config = dict(
    input='log_mel',
    lr=0.0042,
    weight_decay=0.2,
)
Rows from block 3 of a small sound classifier, named by matrix and row number. Rows with one number within an expert belong to one neuron, the router's apart. Each number is 200 + 30 x the weight over its row's rms, rounded and kept within 0 to 999. All counts start at 0.
Before each expert's rows are labels from the 100 clips, of 14976, where the router gives the expert most weight on average: "responds to" is what is common among them. Only what is clearly more common there than usual is listed. The data: telephone keypad tones over noise or synthetic speech. In brackets: how many of the 100.
# router: router (model.blocks.3.mlp.router.weight, 32x256, trained with AdamW), inputs 128-255
# up: expert up (model.blocks.3.mlp.up, 32x256x256), inputs 128-255
# down: expert down (model.blocks.3.mlp.down, 32x256x256, transposed), outputs 128-255

# expert 18
responds to: key "B" (100); last key: B (100); white noise (48)
router.18,171,172,212,223,190,161,186,202,194,168,158,189,213,208,209,233,210,250,219,201,222,188,146,181,211,176,131,247,207,200,175,235,189,198,177,181,182,230,196,235,231,207,171,217,237,209,232,197,158,213,190,214,180,242,225,222,228,168,197,174,199,200,147,223,220,243,183,218,166,269,190,201,231,212,218,166,197,212,213,218,246,255,168,189,198,185,193,272,223,166,163,158,195,187,195,210,180,171,171,207,169,272,204,141,233,194,167,174,244,237,248,232,182,212,231,193,205,196,241,218,236,184,204,196,223,241,147,234
up.5,207,199,152,131,195,240,228,208,228,212,187,194,183,186,237,201,183,230,259,185,210,177,201,164,195,180,192,117,165,222,247,169,199,221,193,198,219,220,222,217,251,219,227,219,192,246,190,197,203,213,170,186,168,231,168,214,228,212,187,142,187,202,209,158,193,266,195,220,284,193,153,253,150,240,204,205,213,208,169,224,200,233,225,197,231,182,160,249,237,246,248,198,165,222,201,155,202,178,286,222,212,289,206,179,201,161,199,247,245,211,191,221,203,192,184,226,197,189,164,138,224,155,273,193,222,204,222,204
down.5,200,209,216,229,172,194,152,211,202,209,230,215,260,197,161,243,207,181,169,224,181,179,251,258,201,219,215,213,169,178,170,180,182,194,202,143,209,186,194,180,172,222,227,196,208,175,197,244,188,229,177,202,243,118,201,183,185,196,208,244,210,207,206,182,183,219,179,173,195,208,212,190,225,189,202,211,200,188,211,192,169,183,175,193,164,223,243,224,187,180,213,220,220,246,145,247,208,225,248,196,256,122,192,241,177,220,246,187,143,168,212,107,218,186,214,254,177,185,192,255,169,219,177,159,218,176,204,184
up.6,187,229,225,173,235,180,208,163,194,153,163,162,166,191,238,160,236,203,162,221,234,149,194,230,187,208,200,237,182,222,184,205,167,159,234,220,214,222,198,159,105,192,163,212,211,162,196,174,201,226,263,216,241,253,182,212,160,139,234,167,228,191,194,178,163,167,214,172,227,216,209,204,232,227,192,175,223,198,241,204,222,202,138,192,169,191,233,183,192,198,219,157,222,197,175,225,251,240,194,237,214,203,219,201,222,188,198,158,187,170,209,191,170,161,208,245,225,180,196,200,189,245,166,233,227,194,178,208
down.6,209,203,196,191,203,231,176,205,192,246,230,198,198,217,238,221,225,202,195,182,225,173,233,73,130,190,202,119,213,121,222,216,224,207,208,214,212,189,181,223,205,196,156,187,225,208,185,215,193,181,119,199,170,198,185,222,214,213,159,205,206,200,251,211,215,230,227,237,179,192,221,149,187,260,228,238,211,221,194,163,174,209,213,167,209,214,217,101,209,188,178,204,234,189,209,179,191,179,192,192,223,215,175,190,199,250,201,198,197,191,217,161,217,212,190,222,194,213,225,211,215,159,197,228,198,239,211,184

# expert 5
responds to: key "2" (100); last key: 2 (100); white noise (38); first key: 2 (31)
router.5,156,161,193,164,206,221,163,180,221,207,221,265,231,170,171,199,222,137,150,210,182,216,218,182,190,187,199,163,172,166,235,136,165,135,225,235,246,175,214,216,168,244,180,247,162,179,169,203,174,187,232,236,154,168,165,188,194,234,267,194,212,172,173,187,205,188,204,219,204,216,200,232,240,250,157,234,177,239,225,246,172,157,250,179,170,217,212,179,138,229,217,214,191,180,184,224,197,251,199,206,204,190,241,211,172,186,230,211,197,172,192,200,176,226,236,195,224,190,168,188,143,223,225,228,172,180,218,187
up.5,197,231,197,182,215,181,208,175,160,249,214,188,181,171,211,265,209,197,266,213,271,231,201,200,199,185,173,170,196,272,270,213,221,165,186,156,168,244,222,158,211,197,209,255,232,154,191,219,197,243,206,201,177,227,187,202,135,219,174,185,226,172,202,158,182,172,158,188,146,220,166,170,168,226,254,194,226,215,201,186,202,235,155,241,216,194,169,182,183,233,247,188,236,258,233,222,265,258,253,215,262,216,179,180,216,198,221,184,172,224,192,124,196,186,239,239,169,191,221,226,198,230,218,150,236,221,216,197
down.5,236,219,199,252,218,196,178,190,205,223,284,190,215,222,221,243,184,172,249,191,244,193,187,154,202,196,239,203,153,176,231,153,218,200,201,208,167,230,194,198,236,127,250,148,187,186,192,170,181,307,198,229,166,167,171,190,169,234,205,165,181,184,235,176,175,193,170,186,183,194,150,206,202,228,192,249,190,185,167,217,223,193,202,196,167,194,169,164,215,196,208,171,201,223,231,189,203,186,197,178,218,198,179,215,190,189,243,236,223,173,194,186,240,194,199,198,199,222,203,260,194,193,269,292,201,209,179,251
up.6,181,242,260,182,178,190,179,188,186,195,220,121,213,200,266,227,198,171,165,229,251,177,262,205,255,198,121,258,202,200,191,158,239,207,234,207,186,188,170,207,197,217,266,223,271,188,236,196,232,188,127,201,200,241,190,194,193,217,188,215,198,212,241,203,197,179,217,193,181,228,214,240,180,207,228,170,211,206,159,185,233,206,194,191,152,201,167,198,214,150,228,216,192,251,206,218,196,201,171,225,182,137,229,188,165,184,191,161,200,198,206,223,184,156,164,173,188,199,196,160,231,175,170,240,216,144,219,191
down.6,209,200,163,169,190,188,241,203,190,198,159,215,193,195,119,175,190,205,241,212,206,197,217,178,180,174,218,108,252,221,232,251,173,212,113,186,196,242,287,192,199,140,167,169,210,184,191,221,218,163,181,182,204,247,215,229,212,212,174,214,219,211,212,199,223,210,205,196,212,173,217,181,210,163,205,163,182,223,199,197,162,196,218,194,199,182,181,200,212,181,185,202,245,193,210,204,174,183,194,150,185,239,179,166,217,176,220,221,239,218,172,204,220,214,298,205,205,160,188,163,168,189,140,236,170,241,207,236

# expert 27
responds to: key "8" (100); last key: 8 (100)
router.27,208,187,174,156,216,199,228,183,140,192,198,183,200,256,236,196,212,152,218,163,188,214,248,228,178,189,232,197,238,224,214,162,195,198,187,212,141,199,203,193,201,166,213,195,197,213,145,196,133,174,173,223,218,186,215,212,234,218,225,173,194,173,203,196,181,216,264,155,254,217,179,240,158,193,154,184,211,180,201,227,122,211,185,198,236,196,171,188,226,254,280,161,256,186,174,170,162,217,183,206,204,155,123,195,273,198,266,225,177,151,181,231,232,172,228,193,176,187,222,249,197,226,234,165,167,146,221,227
up.0,216,196,169,164,157,253,251,143,202,182,185,186,201,178,174,166,194,170,152,166,289,185,188,154,235,159,194,185,202,211,161,201,202,204,207,199,193,206,245,222,221,174,147,198,204,137,212,151,214,170,155,195,239,183,166,224,169,221,179,153,272,223,215,200,288,191,191,223,206,184,168,170,210,209,171,200,246,229,217,214,254,216,226,201,228,213,193,235,166,225,242,193,226,163,205,219,196,234,236,246,201,256,211,188,195,175,221,206,178,182,218,226,210,232,183,158,186,244,223,221,236,202,153,128,163,188,223,183
down.0,208,185,256,116,181,212,184,200,171,193,238,209,194,206,172,100,228,227,194,155,188,195,168,113,209,226,228,157,255,185,171,220,207,236,167,213,227,226,219,198,208,211,212,214,217,239,193,121,252,204,204,220,172,186,230,236,189,185,218,219,188,182,218,202,189,238,185,180,188,195,199,149,175,191,227,213,183,195,212,206,202,229,188,225,221,195,219,244,225,186,186,230,179,219,270,141,209,193,230,224,214,198,190,198,186,234,256,193,240,228,187,270,255,194,248,194,233,177,187,170,178,190,164,182,212,249,160,309
up.1,217,247,135,200,220,214,212,263,111,242,234,187,194,184,178,213,183,190,240,160,160,211,248,171,177,168,222,179,269,234,165,196,176,191,196,179,179,190,260,194,186,191,174,227,301,180,185,227,155,188,129,210,204,193,192,202,181,208,172,182,213,210,217,139,277,181,186,227,204,220,219,216,192,252,210,201,210,199,226,168,206,217,177,194,225,213,179,181,233,202,173,149,177,225,193,165,263,172,205,238,203,218,201,186,173,190,234,173,160,189,149,147,224,190,123,172,168,220,212,232,210,155,180,150,162,231,222,218
down.1,217,190,212,223,219,224,222,189,235,163,190,213,142,217,204,189,205,137,186,247,192,207,159,237,209,201,172,188,228,187,178,207,176,166,193,206,186,234,87,227,185,200,143,184,155,233,153,243,154,201,225,164,238,164,246,234,212,162,260,220,208,188,211,178,176,205,203,252,214,221,220,199,187,208,214,208,180,190,187,224,165,171,201,207,190,179,222,180,178,160,234,231,189,195,200,248,180,211,208,181,219,144,172,215,161,189,204,201,216,169,225,194,148,210,187,220,172,202,208,181,202,254,228,244,186,151,199,155

# expert 22
responds to: key "5" (100); last key: 5 (100)
router.22,192,213,194,257,180,220,245,177,200,204,148,187,217,175,170,220,225,216,221,227,254,162,263,186,227,192,179,231,200,154,215,196,192,188,249,253,204,172,140,216,197,227,202,199,137,244,228,192,168,244,231,226,205,181,180,175,225,169,200,238,209,179,174,197,235,248,197,221,194,239,212,250,209,205,237,218,209,221,147,144,227,186,175,167,153,220,238,173,169,273,192,192,202,198,204,200,185,229,226,212,163,182,231,251,183,217,223,161,193,205,227,165,163,215,177,226,200,155,173,245,188,204,181,190,194,202,237,235
up.2,224,215,186,142,213,218,186,191,195,201,222,185,193,214,241,289,193,184,165,122,194,238,211,208,177,174,180,232,222,227,230,215,200,177,184,197,198,185,167,221,202,181,209,198,216,206,185,228,171,212,157,197,209,191,178,157,175,238,179,180,229,207,203,165,196,215,240,248,191,235,203,242,215,239,161,226,178,192,206,205,229,136,180,202,236,217,231,159,233,244,173,198,252,164,236,146,194,186,189,220,191,293,151,194,225,189,187,151,182,220,174,164,184,238,176,214,185,263,211,238,192,211,235,180,206,167,264,201
down.2,185,181,204,201,195,192,265,212,220,196,153,201,149,182,114,172,207,167,206,270,215,220,244,132,192,204,238,180,226,193,164,253,145,208,149,174,141,245,234,177,196,182,193,178,155,190,233,200,201,242,265,216,166,141,209,180,219,214,201,231,188,194,183,207,192,217,214,242,162,226,225,186,205,236,186,220,174,245,204,232,153,235,263,181,230,211,176,251,254,211,207,282,215,170,252,194,205,170,237,196,201,199,166,166,233,236,180,190,193,167,161,188,129,196,177,187,227,199,217,187,233,209,191,159,191,195,196,224
up.3,199,203,211,179,205,278,218,221,176,189,201,251,146,207,211,210,94,188,189,172,220,195,215,178,228,178,217,176,261,188,227,197,223,188,164,193,144,197,266,238,186,208,188,203,226,209,229,182,223,208,221,192,213,214,230,190,228,210,243,221,203,199,181,162,196,152,194,262,92,146,162,241,197,239,233,167,199,187,234,181,180,143,173,195,228,193,160,193,226,182,187,205,194,229,173,211,223,202,241,196,212,191,210,204,233,205,178,217,182,212,206,176,232,140,217,213,204,220,233,210,167,127,196,186,195,219,217,198
down.3,220,174,215,313,234,138,208,204,201,200,228,195,236,201,247,202,252,195,173,237,200,228,206,151,187,200,177,261,126,248,157,201,214,210,210,207,275,151,178,169,195,174,163,178,191,207,171,217,207,210,149,191,169,216,202,205,200,238,186,174,196,205,190,188,217,242,210,156,195,195,182,142,206,182,201,172,196,197,216,211,231,255,249,202,168,203,237,131,193,192,212,177,208,160,208,163,175,214,227,202,198,146,213,256,202,188,250,154,200,218,233,236,231,159,204,217,185,217,192,151,184,211,300,204,202,185,157,181